config = dict(
    spec_augment=False,
    encoder_depths=[9],
    fusion='cross_attention',
    decoder_inner_norm=False,
)
Rows from block 4 of the audio encoder of a small encoder-decoder audio transcriber, named by matrix and row number. Each number is 200 + 20 x the weight over its row's rms, rounded and kept within 0 to 999. All counts start at 0. After the name is the row's rms in percent of the matrix's.
After each channel's rows are labels from the 100 clips, of 14976, where the channel reaches its highest value: "loudest band" is the band of the loudest frequency at the time of the peak; "strongest on" is what is common among them. Only what is clearly more common there than usual is listed. The data: melodies that start on their tonic, played by one synthesised instrument. In brackets: how many of the 100.
# conv: width-3 conv, dilation 3 (encoder.blocks.4.conv.weight, 384x384x3, each kernel summed), inputs 77-153

conv.7,093,187,173,201,213,217,190,226,198,203,200,186,170,232,205,204,190,182,241,161,224,199,217,174,204,243,182,183,195,190,216,209,214,199,207,204,186,212,173,227,250,209,201,183,246,224,215,179,207,184,188,228,172,205,200,198,202,158,196,216,211,193,221,189,215,236,190,214,189,189,219,181,194,212,187,211,194,205
loudest band: 250 to 500 Hz (68)
strongest on: the note A (93); tonic: A (31)

conv.357,100,190,228,202,205,200,215,166,208,180,182,178,138,212,187,215,212,182,191,189,220,203,191,230,203,183,186,236,187,210,194,227,215,200,196,196,175,203,195,206,203,208,218,208,213,214,185,208,219,183,181,197,151,254,185,196,200,202,231,188,230,178,224,182,216,178,203,177,210,193,206,193,159,223,193,212,216,191
loudest band: 1000 to 2000 Hz (44)
strongest on: the note F# (92); tonic: F# (35); trumpet-like (34)

conv.247,101,187,207,234,215,215,213,200,225,183,214,161,191,185,181,177,181,229,188,196,209,224,211,178,222,158,184,202,181,229,167,226,177,212,211,185,187,191,187,213,186,166,185,149,197,226,194,180,198,224,233,225,194,200,229,143,208,215,198,223,202,223,209,215,187,208,235,228,201,177,198,214,177,212,204,179,233,224
loudest band: 500 to 1000 Hz (52)
strongest on: the note D# (79)

conv.180,094,186,188,197,214,164,174,201,200,205,202,206,198,184,192,189,179,185,209,198,199,201,227,216,195,178,232,224,199,181,188,190,216,191,208,208,173,178,182,234,200,199,209,195,196,203,198,186,210,203,213,193,199,192,184,194,174,208,210,199,210,195,217,234,199,153,176,237,204,216,171,220,220,208,232,191,235,185
loudest band: 500 to 1000 Hz (56)
strongest on: the note B (100); pace: fast (67)

conv.74,106,223,205,194,216,187,167,208,158,212,187,189,207,224,177,216,211,210,202,210,175,172,179,229,174,193,200,230,196,192,156,185,214,204,193,205,172,217,274,245,196,193,202,162,195,226,213,173,232,199,193,181,178,207,178,193,200,197,181,214,210,193,152,184,198,194,171,219,194,188,232,194,174,232,182,211,212,175
loudest band: 1000 to 2000 Hz (35)
strongest on: trumpet-like (42)

conv.220,088,194,217,187,186,196,211,220,175,195,196,205,194,173,233,197,205,212,178,188,230,196,206,174,190,211,211,205,183,203,189,185,186,174,224,180,196,177,225,184,216,183,170,209,225,189,218,215,205,193,218,182,225,224,186,199,190,209,191,174,213,175,211,231,218,153,205,209,218,193,215,206,183,182,211,192,215,198
loudest band: 250 to 500 Hz (55)
strongest on: the note F# (92); the note D# (70); tonic: F# (26)

conv.11,105,232,173,204,177,189,210,202,181,233,180,214,214,210,206,200,217,198,182,182,190,214,215,213,224,185,225,218,189,169,209,197,199,215,208,160,208,163,165,181,228,223,226,216,206,195,188,168,205,183,226,210,197,218,180,233,243,188,227,220,217,205,214,195,217,225,218,201,199,170,200,173,196,150,199,176,234,207
loudest band: 250 to 500 Hz (57)
strongest on: the note F (84)

conv.204,094,207,196,217,166,209,206,232,209,197,172,180,203,206,171,169,203,226,247,200,228,203,187,194,198,205,212,187,180,224,193,193,158,226,181,231,164,218,219,224,157,167,194,188,207,198,199,233,214,218,214,227,181,189,169,183,180,199,223,202,172,183,219,210,185,195,186,235,208,189,213,176,202,220,211,264,207,164
loudest band: 1000 to 2000 Hz (37)
strongest on: the note A (72); clarinet-like (28)

conv.314,090,201,186,216,222,196,196,201,209,219,181,206,205,176,208,191,193,181,212,225,218,192,224,129,233,200,177,190,199,206,210,186,195,174,228,192,192,188,146,194,219,206,220,203,224,221,190,225,170,197,233,215,179,188,229,199,186,230,188,181,185,212,221,204,208,205,176,202,205,234,211,189,220,171,197,181,241,211
loudest band: 500 to 1000 Hz (51)
strongest on: the note D# (86)

conv.207,100,185,238,193,193,188,231,224,206,175,208,207,219,157,185,190,200,182,209,180,217,217,232,204,219,178,184,211,194,194,221,234,210,209,198,229,179,233,195,185,210,152,186,230,189,245,193,190,212,204,194,199,159,230,189,172,205,174,188,157,165,231,194,217,178,182,202,234,169,230,196,205,240,190,210,233,221,227
loudest band: 250 to 500 Hz (59)
strongest on: the note G# (66); the note C# (65)

conv.363,101,194,212,204,242,183,224,193,204,194,203,171,162,202,199,197,208,198,176,213,195,219,184,184,244,198,217,205,210,206,225,222,210,218,180,156,176,138,200,199,222,159,216,197,197,217,203,217,242,234,187,233,200,219,200,199,219,181,193,185,207,219,187,209,186,168,190,200,183,205,186,175,197,189,197,191,230,231
loudest band: 500 to 1000 Hz (52)
strongest on: the note A# (98); tonic: A# (30)

conv.348,092,200,191,210,203,221,242,212,214,196,211,206,197,170,227,199,179,144,206,190,188,198,207,191,200,195,227,239,194,181,220,216,217,209,220,211,205,182,231,189,186,229,205,188,188,206,202,217,164,186,216,252,184,183,186,191,216,220,184,193,215,168,201,184,187,227,222,212,226,212,191,205,221,196,194,195,180,168
loudest band: 500 to 1000 Hz (51)
strongest on: the note G# (68); pace: fast (67)

conv.312,104,204,203,197,176,197,197,217,225,238,192,203,164,197,216,166,212,223,202,205,185,201,191,245,212,212,193,168,209,187,186,167,202,200,182,214,194,206,201,204,200,219,221,195,192,186,190,178,238,241,219,193,182,200,218,218,203,207,197,239,224,180,214,164,177,236,205,207,212,202,190,189,167,183,200,183,159,199
loudest band: 250 to 500 Hz (58)
strongest on: the note F (90); tonic: A# (28)